{"arch": "vgg", "dataset": "close-ups of made-up surfaces with and without defects", "image_size": 24, "horizontal_flip": true, "translate": 0.06, "kernel_size": 3, "widths": [64, 112, 192], "loss": "cross_entropy", "beta2": 0.95, "beta3": 0.999, "max_grad_norm": 3.0, "epochs": 150.0}
Rows from block 9 of a small image classifier, named by matrix and row number. Each number is 128 + 24 x the weight over its row's rms, rounded and kept within 0 to 255. All counts start at 0.
After each channel's rows are labels from the 100 images, of 14848, where the channel reaches its highest value: "responds to" is what is common among them. Only what is clearly more common there than usual is listed. The data: close-ups of made-up surfaces with and without defects. In brackets: how many of the 100.
# conv: 3x3 conv (model.blocks.9.conv.weight, 192x192x3x3, each kernel summed), inputs 0-95

conv.142 [127 129 138 130 129 133 124 133 123 131 129 127 127 118 134 129 127 127 124 123 165 110 127 127 139 132 122 135 118 128 131  72 138 132 119 130 132 126 128 132 126 128 134 126 135 119 126 125   0 131 129  97 129 130 124 128 132 124 130 107 134 129 121 108 127 137 132 128 110 128 150 124 130 132 133 116  52 127 128 131 127 124 131 129 122 124 130 128 122 131 127   0 128 107 131 130]
responds to: wood (100); smear (64)

conv.85 [116 116 194 128 130 127 122 127 126 134 127 130 121 124 132 128 124 129 104 121 222 120 129 126  80 129 125 128 122 126 129 112 132 126 118 129 217 123 121 123 123 122 130 127 121 121 110 118  87 124 121 129 127 123 121 123 122 136 127 123 119 128 130 122 125 115 226 129 122  56 131 125 129 129 126 125 110 116 119 126 121 122 133 128 112 125 131 118 130 129 126 138 116 119 131 130]
responds to: smear (100); circuit traces (51); woven cloth (32)

conv.44 [128 127 112 131 128 130 129 127 123 127 129 131 129 125 129 106 123 131 125 124 171 123 124 120  99 130 131 129 127 128 129 130 131 127 122 131 144 131 127 125 128 130 128 130 126 126 139 127 125 129 131 159 126 128 127 128 128 154 129 124 125 129 127 131 130 124   0 129 130 133 119 126 127 128 131 128 158 127 130 129 128 122 128 130 128 128 126 131 126 130 128 125 127 128 124 129]
responds to: specks (99); brushed metal (66)

conv.140 [131 136 137 131 133 130 125 125 122 132 128 134 134 137 136 130 128 134 126  89 150 110 126 133 150 128 127 130  94 134 134 125 255 132 129 123 154 131 131 137 133 134 134 137 128 133 127 132 121 129 132 138 127 138 128 136 131 127 134 158 134 132 130  87 135 135 142 133 125 123 125 127 148 130 140 116 137 126 131 135 138 130 130 133 131 137 139 101 128 138 143 182 124 133 128 130]
responds to: carpet (95); specks (40); crack (29)

conv.115 [132 114 108 130 130 130 127 126 117 129 125 132 123 128 134 127 125 129 125 123 222 125 122 141  29 128 126 126 109 127 128 115 169 127 124 127 186 123 124 129 130 121 127 129 130 127 128 126 109 123 122 165 122 129 127 127 127 119 124 122 128 129 124 121 125 117   0 128 127 130  10 127  77 129 132 126 130 123 124 128 118 120 131 123 116 121 128 116 126 133 128 152 130 117 129 126]
responds to: stone (100)

conv.82 [130 120 126 128 129 123 128 128 120 126 136 120 127 129 118 128 129 130 129 124  92 127 127 135 107 127 128 135 126 121 126 117 243 119 120 130 114 126 125 124 118 122 125 122 127 128 128 128 131 125 127 118 128 127 124 128 129 128 138 121 127 127 127 127 121 128 125 129 127 129 123 121 126 125 119 131 121 128 127 124 112 127 125 125 121 128 127  80 127 118 128 131 130 124 126 129]
responds to: leather (96); bright spot (80)

conv.32 [120 129  90 130 129 128 126 129 129 128 130 129 128 121 127 131 127 129 137 127  17 127 130 127 117 128 126 128 130 127 128 141 100 127 128 125 134 130 129 128 126 129 128 128 128 126 133 126  70 127 129 126 128 127 128 129 131 141 129 122 128 127 128 131 127 131  30 129 128 125  74 130 130 126 128 128 120 128 128 129 128 131 126 127 128 129 127 134 127 126 124   0 129 129 128 129]
responds to: hole (100); wire mesh (83)

conv.101 [ 80 129 118 129 128 129 127 128 128 128 128 127 129 105 128 122 127 128 126 127 143 127 131 133 110 129 125 128 128 126 128 156  98 126 129 125 139 129 130 127 127 129 127 128 127 128 132 128  25 127 126 127 129 129 130 127 127 129 127 129 127 128 129 128 128 127  93 127 128 130 142 127 103 126 126 128 140 129 129 128 131 131 126 129 129 130 126 112 127 127 125  42 129 129 129 129]
responds to: hole (100); stone (43); tiles (32)

conv.81 [123 119 122 124 128 126 135 129 125 131 143 125 127 129 119 128 127 129 119 123  96 122 124 141 129 137 133 151 124 132 124 130 143 124 121 130 117 119 123 118 146 124 128 126 132 130 127 123 127 122 126 135 134 130 125 131 131 132 141 125 134 122 124 116 120 109 131 129 123 124 134 119 122 125 112 131 124 126 128 137 103 132 139 126 129 129 125   0 127 115 131 131 135 115 131 126]
responds to: leather (95); bright spot (35)

conv.59 [128 124  15 124 119 130 123 114 132 117 117 129 126 125 126 122 130 130 135 135 131 132 128 116 124 126 128 121 129 124 122 106  75 129 124 125 104 122 126 122 131 122 120 129 129 126 132 121   0 131 123 136 126 124 129 118 122 143 119 133 128 132 128 125 132 136   0 118 131 126 255 129 118 123 126 132 111 126 126 132 114 124 129 128 134 122 119 139 127 130 131  15 127 129 128 127]
responds to: wire mesh (100); stain (51)

conv.43 [119 113 147 131 130 125 125 127 124 130 121 114 120 124 125 119 131 117 127 126 255 137 118 138 187 127 126 119 111 119 132 109 197 126 120 126 145 119 125 133  92 122 127 122 127 131 128 130 114 118 125 153 121 131 120 127 127 130 120 126 128 128 120 118 126 118 125 130 129 126  83 128 178 132 126 126  77 118 123 127 123 126 119 120 120 117 127 121 121 126 118 147 130 113 130 129]
responds to: stone (100)

conv.138 [103  63 110 126 121 117 127 129 131 129 130 131  93 135 115 106 131 134 108 127  89 125  95 139  30 139 130 164 135 123 119 110  92 127  98 116 116  92 108  93 175  97  95 131 145 119 139 120 140  93 113 141 114 134 108 131 125 135 137 129 150 118  96 133 123  77  90 134 123 118 118 102 114 130 109 129 118 109 105 149  66 112 136 120 132  95 120 105 104 115 136 159 141  94 127 124]
responds to: woven cloth (54); leather (46)

conv.46 [131 126 132 131 128 130 129 126 125 128 125 128 129 128 128 132 125 128 130 125  46 127 129 123  75 125 129 128 127 125 125 120 181 130 129 128 132 129 127 127 123 129 126 127 128 127 131 125 135 128 129 114 128 126 126 130 131 126 127 126 122 126 130 128 127 129 127 131 128 133   0 126 130 124 130 126 129 130 128 128 115 127 127 130 124 126 129 129 127 128 123 138 128 127 125 129]
responds to: brushed metal (100); bright spot (34)

conv.11 [139 113 146 130 127 130 133 128 129 125 124 125 132 114 129 115 131 123 117 129   0 127 130 145 137 127 122 133 126 126 127 118 121 130 127 127 138 126 123 129 127 128 128 123 137 132 150 132 129 123 126 171 123 129 123 132 132 139 121 131 129 129 126 122 127 133 240 131 127 134 205 128  60 125 126 127 169 131 113 130 118 133 120 128 130 126 131 128 127 125 121 174 131 114 124 129]
responds to: tiles (100); bright spot (97)

conv.72 [110 122   0 120 123 128 128 127 122 127 133 135 127 122 129 137 125 135 122 122 102 119 124 137 114 128 128 125 123 127 131 127 218 126 124 128  97 129 131 121 128 125 129 134 118 114 123 123 109 128 129 136 124 122 128 126 125 124 130 130 118 126 128 127 130 119 163 123 126 136 135 119 131 126 135 128   0 129 125 116 121 126 130 126 107 131 123   0 132 134 128  93 118 121 129 121]
responds to: circuit traces (100); scratch (66); bright spot (31)

conv.148 [116 129 113 127 127 128 125 127 127 127 127 127 127 125 127 127 128 127 144 128 205 129 128 132 215 128 127 128 126 127 127 104 142 127 126 127 132 127 127 128 128 128 126 128 127 128 123 127 114 128 127 120 128 128 127 128 128 102 128 123 127 127 127 127 130 135  82 129 128 109   0 129 107 126 130 127  73 126 125 129 126 126 130 128 129 127 126 179 126 128 127   0 126 124 131 126]
responds to: smear (100); stone (47); wire mesh (29)

conv.25 [125 124  87 130 128 128 125 126 129 127 126 127 126 126 127 114 127 127 103 127 248 126 127 139   0 128 125 127 121 124 126 119 127 126 129 126 161 127 126 128 118 126 126 128 128 127 134 126 139 128 126 154 126 128 127 126 129 161 126 125 126 128 126 123 127 123   0 127 127 123  49 129 138 127 128 128 181 128 127 128 119 124 127 126 124 127 128 127 124 128 122 154 128 123 126 128]
responds to: dent (68); brushed metal (47); tiles (37)

conv.2 [125 127 223 128 128 129 128 127 128 129 129 127 127 153 127 113 128 127 124 127 254 127 127 132 130 128 129 128 128 127 127 114 135 128 128 128 153 128 126 125 127 128 127 127 126 128 128 127 147 128 127 127 127 126 127 126 127 141 129 127 126 127 126 127 127 127   0 128 128 116 112 127 149 126 126 128 120 129 127 128 128 129 127 127 127 128 127 126 126 126 127 169 127 129 126 128]
responds to: bright spot (100); wire mesh (64); tiles (36)

conv.117 [127  74 101 137 116 111 100 122 117 139 117 127 126 122 135 122 129 130 127 125 119 129 123 120 164 130 128 129 117 109 148 139 155 122 125 127 138 129 120 116 122 116 120 124 126 115 134  94  90 126 134 102 126 121 127 110 131 123 131 132  86 132 125 125 134 115  62 139 140 128  81 132 130 124 133 130 121 121 118 122 126 125 122 133 114 121 109 117 125 132 101 108 138 126 123 133]
responds to: stone (100)

conv.39 [128 128 133 133 126 127 128 131 113 131 131 128 132 117 127 128 117 129 123 121 175 127 124 133  62 126 128 136 127 129 130 137 129 118 120 126 173 132 131 128 122 131 127 129 118 124 127 128 107 122 130 180 126 131 127 128 130 133 137 124 127 136 126 129 134 125 151 132 124 121  73 119 132 129 132 127 163 124 131 120 129 126 126 129 117 132 128 179 125 130 128 105 121 135 130 131]
responds to: woven cloth (100); specks (80)

conv.143 [132 128 119 133 126 125 125 125 116 130 129 127 129 127 126 121 121 129 118 118 232 126 132 123  38 128 125 132 123 127 130 118 253 123 127 126 226 129 132 125 120 129 126 129 124 125 123 126 109 128 130 154 131 127 130 127 134 121 132 128 124 132 131 125 131 134 146 134 127 113 131 123 119 125 133 127 201 126 131 123 131 127 125 129 120 131 127 142 129 129 123 166 126 132 128 129]
responds to: woven cloth (98); crack (51)

conv.88 [121 128 111 129 129 128 126 128 129 128 129 127 127 112 128 126 128 128 124 128  26 129 129 129 125 128 125 128 129 126 128   7  50 127 131 127 131 131 129 127 127 129 129 128 128 127 124 127 126 128 130 132 129 128 127 128 129 128 128 128 127 129 128 127 127 126 152 128 128 132  83 127 255 128 127 128 120 128 127 128 128 131 129 127 121 128 129 128 125 126 125 125 128 128 129 129]
responds to: wire mesh (100); stain (53); hole (47)

conv.147 [ 89 126 131 122 130 107 129 124 123 131 126 130 128 134 127 126 134 130  90 125  19 121 122 132 127 132 119 131  98 119 127  27 174 126 126 126 144 128 116 132 138 110 131 123 132 134 100 139  79 121 118 155 126 136 123 123 124  60 128 132 133 124 122  56 124 122 192 124 131 109 255 137 183 130 130 127 147 128 121 124 143 133 123 125 130 123 124 108 121 136 123  93 131 127 128 132]
responds to: stone (98); bright spot (46); dent (42)

conv.49 [113 124 144 129 129 128 126 134 107 133 133 127 128 108 130 131 118 125 136 113 139 117 132 133 139 129 126 136 129 129 132  43 137 135 109 116 122 125 126 128 135 130 132 118 127 124 128 124  76 120 126 104 122 127 126 130 130 114 134 113 132 123 125 132 119 139 130 130 116 124   0 121 125 127 128 124 107 122 130 126 131 110 114 127 113 127 129 127 129 123 123  69 121 117 125 128]
responds to: wood (100); smear (33)

conv.84 [115 112 108 130 130 139 120 139 116 131 120 135 123 123 147 120 122 120 100 128 123 128 117 146 130 128 125 133 125 115 118 144 131 144 119 127 121 125 119 136 124 120 139 124 134 123 132 120 127 109 119 255 115 131 125 125 128 138 118 131 142 136 116 128 128 111   0 127 128 125 189 141 125 146 134 119 141 113 124 141 122 118 126 123 131 109 138  37 121 138 128 157 121 118 130 129]
responds to: wood (100)

conv.9 [135 126 243 135 126 124 127 131 111 132 132 124 132  86 127 125 112 127 122 119 213 129 119 148  76 128 130 137 124 129 133 142 220 119 119 127 214 132 132 125 121 131 126 127 121 120 119 127  55 125 132 166 124 128 129 129 134 126 138 125 127 135 120 129 133  79 171 134 124 128  35 115 133 129 129 125  48 125 128 120 128 125 125 131 113 132 129  49 128 127 126  83 121 133 130 129]
responds to: woven cloth (98); specks (80)

conv.121 [129 121 117 127 127 133 128 128 128 130 127 124 129  90 127 130 128 127 134 128 129 127 129 131 115 128 130 130 130 128 127 128  16 128 129 128 129 126 127 126 133 129 127 125 129 130 124 127 133 125 129  35 127 126 127 127 127 121 127 129 127 129 127 127 127 130 255 126 127 132  62 125 127 128 127 127   0 130 120 126 128 130 124 128 126 127 128 133 128 125 125 121 128 127 127 128]
responds to: bright spot (97); wire mesh (96)

conv.146 [118 124   0 124 125 134 127 128 127 137 125 123 131 121 125 146 129 125 119 129 191 126 131 147 202 132 127 131 131 130 129  65 136 132 118 128 120 129 117 123 135 123 128 121 123 128 126 123 153 122 127 116 129 127 125 127 124 125 127 128 128 127 126 126 119 127 206 129 125 123   0 123 128 131 126 131 129 118 116 125 119 123 125 127 118 133 127 122 127 126 130 162 125 114 140 128]
responds to: smear (100); stone (37)

conv.135 [126 126 127 128 126 129 126 128 129 127 129 126 126  73 127 132 128 126 135 129   0 124 127 132 115 127 127 128 127 127 127  98 162 130 129 127 131 129 127 126 127 126 128 127 129 127 125 124 124 128 130 123 126 125 126 127 128 129 130 128 129 129 126 125 127 125 149 127 125 129  97 127 127 127 126 127  63 126 126 129 126 128 128 128 126 126 129 140 125 126 125 138 128 126 126 128]
responds to: stain (100); tiles (100)

conv.45 [131 127 156 121 125 128 127 122 127 131 126 129 131 110 128 122 127 128 119 130 243 131 116 135 176 128 121 120 133 124 128  24 125 133 132 124 127 124 120 131 113 127 127 126 128 131 132 131 139 119 122 174 121 127 119 127 121 140 123 130 126 126 122 131 125 129  63 124 129 126 158 132 186 128 129 128 139 122 119 124 132 127 124 123 124 116 131 186 120 130 124 163 124 121 129 124]
responds to: brushed metal (84)

conv.1 [112 117 166 126 128 121 133 135 131 121 132 131 133 132 129 121 127 125 105 137  92 131 111 162 114 122 121 131 138 118 118 174  86 135 128 119 100 130 121 126 129 120 132 126 131 126 129 132 215 118 122 205 119 124 123 130 134 125 131 142 128 131 108 138 127 115   0 126 129 131  63 126 134 131 126 128 139 131 124 130 129 132 133 125 139 116 138 139 116 127 124 199 125 110 120 124]
responds to: wire mesh (100); stain (31)

conv.180 [132 126 183 131 125 124 125 126 128 129 128 128 125 109 126 116 126 128 144 128 252 128 124 131 170 127 133 126 125 127 129 106 254 126 135 129 128 131 127 126 125 127 125 128 126 128 126 126 135 130 132 118 122 124 126 126 130 133 132 127 126 130 127 124 128 121 182 126 128 104 117 126 173 126 130 130  25 126 122 128 135 128 128 128 126 128 129 126 127 127 128 164 129 120 125 128]
responds to: stain (100); wire mesh (100)

conv.183 [139 123  78 128 128 128 123 130 115 128 130 132 123 115 134 114 125 130 123 123 215 124 127 134  47 129 127 131 119 123 128  64 180 128 124 126 156 127 129 129 135 123 129 129 131 126 133 128 160 128 124 188 126 129 129 124 129 116 129 119 129 125 125 125 124 120 131 126 127 117   0 129 122 131 137 124 116 126 128 128 123 123 130 122 103 128 126 126 127 133 123 161 128 119 127 122]
responds to: wood (100)

conv.105 [113 128 134 128 128 128 127 130 126 129 131 128 127  82 128 130 126 127 124 126 121 124 129 125 137 129 127 130 126 128 128  75 203 131 126 128 121 127 128 128 127 129 130 126 129 125 127 127 135 128 127 116 129 128 128 128 129 123 130 125 128 126 127 124 124 131 136 128 126 125 137 124 126 127 128 125 108 128 129 129 128 127 130 127 124 127 129 130 128 126 126 135 127 123 128 128]
responds to: wood (100); smear (82)

conv.166 [133 133 140 125 133 122 131 131 129 130 134 137 130 107 128 114 127 126 119 118 153 128 112 128 156 127 114 130 118 131 133  91 145 137 116 118 126 128 129 132 123 126 130 128 135 126 123 132 123 119 123 131 111 131 128 137 125 114 128 132 132 128 116 122 125 125 125 127 123 129  98 105 123 129 136 108 122 129 125 127 134 115 123 127 127 127 132 126 116 140 139 111 127  94 129 127]
responds to: carpet (83); specks (33); bright spot (30)

conv.118 [120 124  85 124 129 125 125 126 121 130 132 130 126 126 130 122 131 130 100 127 125 126 126 137 101 130 127 129 122 126 129 109 172 124 126 128 105 126 128 129 122 126 128 129 129 128 130 126 111 126 127 163 125 129 127 123 125 126 129 123 125 122 128 120 127  94   0 124 129 127  89 131  96 128 128 129  89 128 127 123 124 126 127 123 123 127 124   0 128 128 132 108 130 126 130 128]
responds to: stone (100)

conv.4 [124 129 134 129 127 128 127 128 128 128 128 127 128 122 128 128 128 128 128 128  87 127 128 127 121 128 127 128 127 127 128 125  84 128 129 127 129 129 128 128 128 128 128 128 128 128 129 128  98 128 128 129 128 128 128 128 129 127 128 129 128 128 128 127 128 127 109 128 127 131 109 128 137 128 128 128 142 128 128 128 129 129 128 128 127 128 127 128 128 128 127 103 128 129 129 128]
responds to: hole (100); tiles (55)

conv.74 [ 55  72 114 114 110 135 119 142 124 127 115  96  86 136 109 128 137 131 117 115  83  92  94 123 111 119 132 155 127 145 113 111  34 126  88 134  97  62 107  83 200  96 105 108 119 137 122  80 159 105 114 111 120 114  94 113 137 128 135 126 148 120 110 118 111  67 118 127 112  91 115  99  82 130 104 112 109  98 111 130  74  97 125 126 122 111 111 117 126 104 134 138 142 139 126 114]
responds to: wood (100)

conv.57 [ 93 126  70 128 126 142 132 124 124 119 122 129 129 125 125 121 125 130 157 124 129 124 122  99   0 125 136 128 127 114 120  54 158 128 119 129 190 127 122 125 125 122 126 126 130 121 133 128 163 131 126 122 126 128 127 133 136 116 124 121 125 120 121 130 121 124  97 132 127 121  77 126 122 124 128 126 118 127 125 133 135 126 126 128 116 125 131 146 126 133 124 145 127 118 123 119]
responds to: dent (99); wire mesh (87)

conv.77 [196 118 177 130 130 126 129 125 128 127 121 127 132 128 131 123 129 131 111 126  85 127 129 154   0 129 123 126 124 128 126 101  55 128 129 129 155 126 123 129 121 126 127 130 131 128 151 128 136 122 125  81 122 127 125 129 130 133 124 125 126 130 128 125 127 129  69 130 128 138 145 127   0 126 128 128   0 131 117 127 123 127 123 128 122 122 131 128 127 129 126 184 130 119 126 127]
responds to: tiles (97); bright spot (94)

conv.152 [119 134  21 114 127 120 123 120 129 123 122 149 131 129 136  93 130 149 106 127 128 122 127 139 111 128 131 122 133 129 129 146 113 125 129 126 125 136 140 130 148 123 130 142 123 123 132 130  65 128 123 179 123 129 137 122 115 149 123 128 125 123 132 133 136 124 169 118 131 137 143 125 136 131 145 129  96 124 131 118 123 128 132 131 123 135 107 146 136 154 143   0 133 131 132 123]
responds to: circuit traces (62); hole (54); stone (38)

conv.86 [127 127  84 128 128 129 127 128 128 129 127 127 127 130 127 127 128 128 125 127   0 128 128 128 142 129 127 128 128 128 128  50   0 127 127 128 134 128 128 127 129 126 127 128 128 127 127 127 109 127 128 124 128 128 127 127 128 132 128 128 127 129 128 127 128 129 132 128 128 126 109 127 128 128 127 128 101 126 127 129 125 129 129 130 129 129 126 134 127 127 129 128 128 127 131 128]
responds to: smear (100); stone (52)

conv.107 [158 122 169 130 128 130 128 129 127 128 126 127 129 118 128 134 127 125 126 127  56 127 128 132  90 127 129 129 127 127 128 128 105 130 127 128 134 128 127 126 120 129 128 125 128 127 127 126 130 127 129 120 126 127 127 128 130 126 128 127 126 130 127 126 128 129 232 129 125 130 127 126 133 126 126 127  89 128 122 128 123 130 125 128 121 126 130 129 128 126 126 125 126 125 126 130]
responds to: bright spot (100); woven cloth (55); brushed metal (32)

conv.136 [123 126 132 134 126 130 126 133 126 130 129 128 130  60 124 123 125 126 124 127 158 127 126 140 119 128 130 137 123 127 130 141 126 126 127 127 165 130 127 122 124 130 127 123 126 124 125 121 175 126 131 144 125 128 127 126 132 125 135 127 125 133 123 123 131 111 146 131 123 119  98 125 131 124 130 126 255 126 127 127 127 130 125 127 106 131 127 137 125 126 126 135 126 126 127 133]
responds to: woven cloth (100); specks (45); bright spot (32)

conv.87 [121 129 145 126 127 126 130 129 129 123 119 130 131 106 129 123 125 130 126 125 255 129 125 119 127 125 127 123 123 127 130 127  97 129 123 126 199 129 129 128 122 128 126 132 122 124 123 126  32 126 127 115 124 125 127 127 125 133 122 130 130 134 130 130 136 127  94 127 120 119  83 122 128 128 132 127 105 127 129 124 133 127 126 128 130 128 129 128 127 135 135  94 123 129 129 128]
responds to: circuit traces (100); stain (42)

conv.73 [126 121 145 129 127 119 123 124 127 130 130 129 126 104 130 120 131 122 105 129 200 130 128 144 111 128 124 126 116 121 129 102 153 127 123 127 122 128 125 127 100 125 129 122 131 125 129 125 114 126 129 144 128 127 127 126 130 125 126 127 124 124 127 119 125 122 132 130 131 128  62 130  95 126 129 125 111 125 127 128 125 125 128 127 121 125 125 122 127 130 122 119 132 118 130 130]
responds to: stone (100); crack (28)

conv.64 [125 120 119 126 121 136 129 133 123 124 127 122 128 120 126 130 120 125 125 120 175 114 125 130 108 121 131 127 121 125 124 115 170 129 121 133 124 129 128 116 124 129 131 128 125 113 126 121  63 126 130 114 126 116 125 129 130 113 128 126 127 127 124 127 130 123 125 128 112 137 119 122 124 126 126 117   0 125 126 127 122 119 126 128 125 128 127 116 131 127 118  33 118 127 126 124]
responds to: scratch (75); circuit traces (44)

conv.24 [131 117 119 133 128 118 128 123 107 128 139 126 128 131 122 140 123 122 112 124  75 126 118 138  95 129 127 145 127 125 123 116 255 122 124 129 128 129 117 129 104 111 124 119 124 129 118 126 115 120 133 160 122 129 118 131 134 110 143 116 126 127 118 131 123 127 157 134 124 116 116 120 155 126 122 130 137 132 115 120  35 120 126 124 107 121 133 136 120 120 127 131 132 106 122 128]
responds to: leather (100); bright spot (43); dent (39)

conv.141 [124 126 124 127 128 129 126 128 129 130 127 126 127 119 129 115 128 128 129 127 118 128 130 117 140 128 128 128 126 128 127 135  70 127 132 126 125 127 128 128 128 129 127 128 127 128 122 127  65 126 126 126 128 126 129 127 127 118 128 127 126 128 130 126 128 124 162 128 127 130 179 126   0 127 126 127 130 130 127 127 130 130 123 127 129 127 128 116 128 126 126  98 129 127 128 127]
responds to: hole (88); tiles (32); stone (31)

conv.111 [126 129 112 128 128 128 128 128 128 127 128 125 127 130 128 128 128 127 128 128 137 129 128 132 239 128 128 129 126 129 128  29 171 128 126 128 129 128 128 128 126 129 128 127 128 128 122 128 138 128 128 119 130 128 127 128 128 122 128 127 128 128 128 125 127 126 104 129 129 118  82 128 206 128 127 128  83 126 126 129 126 128 128 129 125 128 128 130 128 126 126  60 127 126 129 127]
responds to: smear (100); wire mesh (90)